config.yaml
model: "waveform denoising autoencoder"
dataset: "simulated sounds of rotating machines with and without faults"
train_examples: 39062
input: "waveform_16khz"
bottleneck: "denoising"
encoder_arch: "conformer"
encoder_norm: "rmsnorm"
encoder_activation: "gelu"
encoder_mlp_ratio: 4
encoder_head_dim: 64
encoder_fused_qkv: false
encoder_qk_norm: false
encoder_layer_scale_init: 0.1
encoder_inner_norm: false
encoder_drop_path: 0.05
encoder_wave_strides: [5, 4, 4, 2]
encoder_subsampling: 2
encoder_layers: 12
encoder_width: 192
encoder_positions: "rope"
encoder_kernel_size: 15
loss: "mse"
latent_channels: 32
decoder_norm: "batchnorm"
decoder_activation: "snake"
decoder_widths: [16, 32, 64, 128, 128, 128]
decoder_blocks_per_level: 2
decoder_block: "basic"
decoder_attention: false
decoder_upsampling: "nearest_conv"
init: "kaiming_normal"
residual_init: "zero_last"
optimizer: "adamw"
lr: 0.0012
beta1: 0.8
beta2: 0.95
eps: 1e-06
grad_clip: 1.0
steps: 4000
batch_size: 64
epochs: 6.6
lr_schedule: "cosine_restarts"
final_lr_fraction: 0.01
warmup_steps: 800
weight_decay: 0.0
Rows from block 5 of the decoder of a small waveform denoising autoencoder, named by matrix and row number. Rows with one number belong to one channel. Each number is 128 + 24 x the weight over its row's rms, rounded and kept within 0 to 255. All counts start at 0.
After each channel's rows are labels from the 100 clips, of 14976, where the channel reaches its highest value: "responds to" is what is common among them. Only what is clearly more common there than usual is listed. The data: simulated sounds of rotating machines with and without faults. In brackets: how many of the 100.
# convs0: first width-7 conv, dilation 3 (decoder.decb.1.1.convs.0.weight, 128x128x7, each kernel summed), inputs 0-63
# convs1: second width-7 conv (decoder.decb.1.1.convs.1.weight, 128x128x7, transposed, each kernel summed), outputs 0-63

convs0.88 [133 141  64 124 131 121 158 135 135 126 107 122 112 180 114 146 103 159 170 145 132 134 139 112 102 151 100 118  83 164 112 142 107 116 129 118 150 141 166 143 162 113 150 146  75 119 165 122 142 134  94 113 142 142 124 159 142 103 148 151 133  84 122 138]
convs1.88 [135 107 177 119 111 124 104 127 105 165 140 119 108 115 111 128 155  97  76 127 149 118  98 145 141 132 110 105 141  99 132 138 140 132  96 127  97  85 116 109 114 152 152 114 169 151  96 146 126 107 152 141 100 142 117 151 108  93  81  76 125 128 119 130]
responds to: clipping (80); text has "clipped" (79); gearbox (38)

convs0.49 [129 157 131 135 130 125 145 129  94  86  91  98 159 135 129 112 142  99 100  90  96 130 100 132 169 159 138 147  55 160 166 112 113 130 120 125 127 136 114 113 156 141 138 111 118 150 118 118 124 130 119  74  80 127 118 154  90 133 102  96 123 148 137 133]
convs1.49 [ 91 104 145 139 137 147  68  94 179 145 175 120  97 152 166 123 149 132 145 127 108 130 146 133  89 103  91  83 155  94 114 142 141  89 116  82 135 157 122 172 109 112 133 137 148 132 166 147 125 129 136 125 124 118 170 118 136 155 188 125 120 144 117 126]
responds to: clipping (66); text has "clipped" (65); gearbox (44)

convs0.52 [155 120 122 120 127 152 116 122 113 103 172 110 144 147 149 109 138 115 148 152 150 144 120 151 104 113  94 138 143  98 142 119 117 101 109 140 112 137 152 136 110  91  69 127 146 107 141 135 104  75 126 133 131 168 150 101 165 139 159 120 125  85  92 131]
convs1.52 [ 61 113 115 162 107 139 119 106 117 140 116 112  88 135 123 115 120 145 120  81 142 141 116 116 141 160 135 102 124 162 141 156 141  98 115  69 140 150 110 147 104 140 171 137 141 157 143 180 121 164 131  77 106  94 137 170  61 112 120 131 136 144 171 129]
responds to: clipping (59); text has "clipped" (58); gearbox (48)

convs0.106 [121 107 103 130 133 134 134 147 166 152 134 156 124 129 116  91 114 124 187 134 126 144 150 136 132 119  93  88 124 108 131 149 170 121 114 162 149 158 158 117 126 122 105 152 126 149 144 143 111 146 147 118 111 120 107 134 122 112 140 123 105  97 132 198]
convs1.106 [124 131 150 103 157 152 132 115  86  88 127 112 150 136 131 161 120 102  91 119 136 105 115 128 104 123 138 141 120 117 131 154  77 119 123  88 133 142 101 107 114 144 128 120 129  91 110 164 155 102  86 123 140 138 144 137 113 121 103  99 150 131 112  82]
responds to: speed: slow (62); piston engine (46)

convs0.14 [117 116  72 121 138 148  93 126 117 110 122 113 116 140 123  82 121 144  92 102 132 119 128 118 141 143 140 143 118  75 123  77 128 120  58 144 112  83 112 137 146  90 146 116 121 132 135 119 192 103 102 156 130 122 112 135 130 130 172  95  82 150 134 121]
convs1.14 [142 148 131 120  57 106 130  98 115 123 146 150 127 125 165 134 123 126 129 151 151 135 146 119 126 135  80  89 104 116 155 165 131 136 170 108 124 163 132 145  99 170 134 184 149 103 151 115 128 131 136 121 139 127 155 113 112 172  60 117 161  99 142 116]
responds to: clipping (82); text has "clipped" (82); gearbox (29)

convs0.44 [157 168 147  88 130 144 120 122 132 104 143 111 134  90 145 107 117  84 136 136  95 142 125 173 123 113 120 109 138 127 173 129 103 124 134 100 123 101 116 144 110 144 129 126 130 126  99 129 170 102 138 137 165 136 140  93 131 156 118 126 140 139 131 130]
convs1.44 [144  84 136 186 110 136 180 110 146  93 125 143 106 157 109 164 145 140 140  94 142 108  81  86 161  85 152  92 124  89 129 141 140 130 104 155 172 139 112 117 161 125 120 110 115 150 131 110 142 106 128  97 112 135 134 165 124 115 154 132 117 167  92 124]
responds to: clipping (77); text has "clipped" (76); gearbox (42)

convs0.36 [147 141 126 130 131 158  95 128  94 138  91 160 112 120 122 122 153 129 111 122 112 121 127  83 117 108 134 140 147  58 148 136 114 111  58 131 157 137 105 162 127 139 162 119 167 153 164 140 105 121 146 137 143 110  90  83 117 167 115 151  95 139 136 144]
convs1.36 [168  88 129 133 140 127 165 112 180  89 154 108 149 132 120 157 151 132 127 128 159 134 124 149 173 138 121  67 141 137 121 123 150 138 156 144 140 121 157 100 143 137 137 121  78 143 108 104 125 116 136  85 160 121 163 183 135 132 162 127 120 139 105 114]
responds to: clipping (81); text has "clipped" (80); gearbox (41); muffled (low-pass) (29)

convs0.65 [154 158  91 104 108 126 117 129 109 139 103 138 142  84 132 136 147 133 147 128 144 130 114 134  84 124  92 140 121 143 152 155 114  93 125 127 105 114 170 141  93 133 114  98 151 166 106  93 148 136 119 117  99 146 160  88 168 139 140 147 114 119 141 125]
convs1.65 [ 69 136 112 120 122 140 111 163 134 114 175 102  74 180 135  93 110 148  98 112 153 112 148 128 162 138 101 122 140 136 117 127 117 138 142 105 138 108 140 157 139  99 141 148 112  85 127 195 132  83 105  82 167 154 137 150  45  98  86  87 119 142 129 156]
responds to: clipping (74); text has "clipped" (73); gearbox (39)

convs0.124 [140 100 175 157  85 166 138 148 125 117  66 147 125  89  83 110 120 121 154  84 192 110 132 111 118 129 139 166  80 141 122 120 135 149 131 107 148 158 121 154 136 131 147 102  99 120 130 122 107 121 141 122 113 110 113 139 114 126  84 111 155 147 145 103]
convs1.124 [ 95 150 143  71 200 128 105 103 108 116 189 108 138 171 174 112 130 130  85 194 107 138 111 148 130 165  75  91 163 139 123 118 129 134 128 109  92 103 176 111 106 135 163 168 155 125 126 113 124 145 110 161 126 126 109 121 136 146 144 127  84 128  88 110]
responds to: clipping (92); text has "clipped" (91); gearbox (36)

convs0.10 [135 149  70  87 104 115  91 136 135 129  97 135 141 136 131 119 132 112 121 120  70 157 147 171 134 153 116 100 147 177 170 139 126 163 109 125 113 138 111 111 107 151 129 107 151 154 135 133 155 163 135 124 115 148 113 131 109  80  82 165 155 111 131 128]
convs1.10 [107 144 172 144 175  94 119 110  83 173 179 113 107 151 164 131 114 121 129 150 104 129 118 104 158 139  89 103 146 100  94 119 143 107 133 142 117 123 142 141 139  76 141 151 155 117 142 104  70 119 143 151 140 131 134 141 117 151 119 108  78 140 106 156]
responds to: clipping (90); text has "clipped" (89); gearbox (34)

convs0.5 [159 171  93 140 126 128 104 141 167 123 125 152 105 109 130 122 154 153 145 143 147  96 140 119 141  66 128 132 144 138 145 114 115 136 107 176 115  90 153 129 141 126  94 113 118 158  89 144 148 106 130 129 128 131 149 117 144 131 138 135 135 108 122 125]
convs1.5 [151  97 134  91 164 110 152 105 131 140 129 128 131 121 131 131 110 113 130 136  70 112  74 127 105 175 111  98 127 112  84 123 105 123 150 126 136 135 135  89  98 114 123 117 122 111 138 105 119 179 114 113 111 154 110 126 121 114 104 106  91 184 135 116]
responds to: clipping (82); text has "clipped" (82); gearbox (35)

convs0.99 [150 125  23 123 121 149 140 138 146 125  91 124 158 112 122 124 112 171 160 134 140 151 110 143 122 128 156 138 138 130 132 131 126 130 122 129 134 143 121 137 113 150 117 125 107 123 124 140 118 139 115 152 130 138 147 153 147  98 132 115  98 114 107 116]
convs1.99 [109 155 152 157 174  96 107  99  90 142 168  99  90 161 129 132 116 112 112 132  94 118 123 104 151 140  98 113 129  82 106 107 136  86 130 114 125 151 127 132 124 108 135 157 168 115 153 121  79 113 152 143 134 109 129 110  88 164 118 103 117 131 151 134]
responds to: clipping (93); text has "clipped" (93); gearbox (36)

convs0.15 [ 99 101 128 104 133 162 147 167 126  70 141 100 134 115 176  74 129 102 126 160 119 122 140 170 130 162 139 135 124 106 119 144  91 104 103  94 129 128 136 126 146 122 132 101 141 101 123 105 173  82  96 137 141 120 151 110 167 125 148 100 111 105 148 116]
convs1.15 [118 117 151 163  93 124 143 116 157 181  95 154 155 137  93 141 139 133 154 122 119 127 127  76 152 112 120 141 104 151 136 125 183 144 163 117 119 147 140 129 136 157  86 178 133 131 155 159 108 130 159 134 103 109 131 109  83 136 113 132 137 154 101 109]
responds to: state: normal (73); clipping (69); text has "clipped" (68); gearbox (41)

convs0.71 [141 163  92 146 109 150 110 114 125 117 145 159 137 140 127 102 159 131 136 152 128 147 103 145 153  93 101 166 130 117 161 139 163 122 115 163  83 115 138 143 145 142 109 139 141 179 100 152 114 148 156 135 125 123 148 114 101 131 161 131 115 123 104 121]
convs1.71 [123 107 160 126 152 136  85 131  85 136 111  92 132 118 119 141 104  79 128 122 158 142 147 144 122 174 126 146 114 170 100 131 103 104 104  75 147 164 101 110 119 181 123 136 157  72 158 146 140 128 126 105 117 132 107 139 130 174  79 119 139 117 136 143]
responds to: clipping (84); text has "clipped" (84); gearbox (31)

convs0.68 [126 112 100 116 109  71 106 161 109 100 126 119 114 130  86 144 119 153 132 114 122 120 143 147  94 149 142 133 124 128 108 136 131 154  99 148 163 163 109 156 157  98 158 102 134  83 156 100 131 128 127 109 137 115  96 129 123 131  81 100 149 111 163 132]
convs1.68 [ 76 139 116 154 196 154 158 128 139 158 127 108 116 138 150  93 153 134 143 131 113 133  77  92 191 112 135 120 130 124 133 143 168 108 181 102  94 102 148  94  85 129 118 163 117 151  94 152 114 115 104 144 102 124 163 131 106 124 115 136  84 157 108  99]
responds to: clipping (83); text has "clipped" (83); gearbox (39)

convs0.64 [132 116 112 105 122 179 116 171 141 131 144 106 100  91 110 133  89 131 142 136 170 114 169 167 146 163 140 155 122 140 141 120 157 160 110 120 173 142 123 159 150 102  88 102 135  97 138 116 101 105  80 138 132 123 153  98 152  95 123 122 142 112 179 139]
convs1.64 [ 97 145 130 160 182  90 163  72 152 114 139 119 133 157 135 138 163 120 117 106 108 141  77 113 132  82 132 102 136 132 141 144 119  85 146 108  80 122 150  82  87 200 157 136 119 179 111 141 121 156 124 136 123  87 106 164  73 120 137 134  91 133 117  97]
responds to: clipping (79); text has "clipped" (78); gearbox (41)

convs0.21 [106  91 124 113 130  99 120 117  91 133 140  74 120 101 130 108 138 105 160 106 107 125 126 123 139 131 134 111 166  92 106 135 101 167 111 124 143  81  89  87 142 138 115 109 113 107 111  92 127 122 124  80 124 133 150  76 102 104 132 124 126 150 115 124]
convs1.21 [192 135 190 115 136 102 164 138 162 137 111 216 135 103 127 133 130 113 124 126 138 148 124 133 115  76 130 145 114  90 153 108  94 138 137 171 137 128 145 124 127 160 122 102 112 110 113 162 105 138 120 141 130 140 111 159 171  93 133 132 121  96 101 145]
responds to: clipping (72); text has "clipped" (71); gearbox (45)

convs0.0 [102 124  74 111 116 161 129 133  86 149 148 120 116 161  65 100  90 156 150 108 175 107 101 129 123 140 113 136  98 102 115 128 142 167 118 142 133 113 134 173 155 105 107 118  51  92 135 135  95 120 137 142 123 131 123  85 137 135 140 111 160 106 129 140]
convs1.0 [135  96 166 117 119 106 109 122 149  80  80 143 123 102 173 143 164  96  95 113 110 110 135 161 151 103 157  96 128 131 161 140  96 115  89 114 127 117 116  50 102 204 106 106 159 133 115 132 117  97 115  99 124 123 150 153 101 118 107 120 126 122 139 150]
responds to: clipping (86); text has "clipped" (85); gearbox (39)

convs0.22 [136  66 140 114 116 145 105  82 125 142 129 166 115 155 135 103 109 101  94 155 152 153  97 141 102  88 123 159 127  89 118 148 135 117 113 129  94 119  86 169 163 130 141 106 148 151  98 121  61 106 124 121 119 125  67 137 140 126 110 113 145 115  95 154]
convs1.22 [120 186  96 141 173 124 163 155  87 115 125 111 169 129 147 117  95 146 123 160 163 137 145 115 148 175 120 105 121 128 142 132  89 140 166  99 160 144 142 123 121  99 165 166 128 122 142 129 133 138 102 150 155 104 139 114 168 150 133 143 107 127 169  92]
responds to: clipping (65); text has "clipped" (64); gearbox (45)

convs0.114 [129 155 148 101 137 119 148 130 141 111 108 114 135 115 147  99 123  88  79 109 130 131 123 114 137 143 158 125  84 147 116 117  87 146 131 136 149 103  93 131 125 111 107 171  60 142 107 146 115 141 142  91 135  92 121 130 128 139  98 134 176 129 131 138]
convs1.114 [159  85 193 138 127 121 114 138 108 103  86 171 141 115 154 145 148 113 138 149 140 146 112 117 119 109 128 131 114 113 168 127 117 125  76 114 146 125 125 104 141 200 127  90 152 116 142 111 123  96 156 135  77 128 116 123 134 152 185 129 119 142 112 139]
responds to: clipping (78); text has "clipped" (77); gearbox (41); muffled (low-pass) (29)

convs0.46 [136 126 158 141 117 120 135  74 121 151 134 138 105 107 133 146 150 116 127  97  85 108 147 149 147  98 110 118 159  81 123 112 115 143 111 124 128 126  86 100 136 137 128 145 146 155 117  96 152 148 124 116 156 104 127 133 124  69 145 132  76 107 143 127]
convs1.46 [106 152 129 138 126 153  96 187  90 153  99 125 116 124 111  93 107 157 133 165 159 114 152 104 100 112 137 187 113 139 141 135 118 142 125 125 129 117 157 172 124 107 123 136 159  99 157 174 128 109 111 149  97 157 128  73 130 147 134 112 147 148 143 146]
responds to: clipping (86); text has "clipped" (85); gearbox (36)

convs0.75 [107 112 103 100 104 129 110 111 125 142 119 150 127 155 128 128 119 164 157 104 114 137 162 108 122 166  71 121 115 163 123 153 169 119 111 112 132 181 157 166  80 110 156 143 137 121 157 132 170 128 106 131 154 147 119 134 121 106 104 123  97 115 133 148]
convs1.75 [ 99 157 137 151 189 158 122 138 143 121 160  76 143 151 126 190 158  99 116 155 147 142  78 121 140 100 151 146  74 114 115 148 110 118 136  76 120 131  98 101 178 139 119 151 135 122 117 135 152  97 116 129  79 114 160 119 134 134 126 138 123 129 111  87]
responds to: clipping (78); text has "clipped" (77); gearbox (37)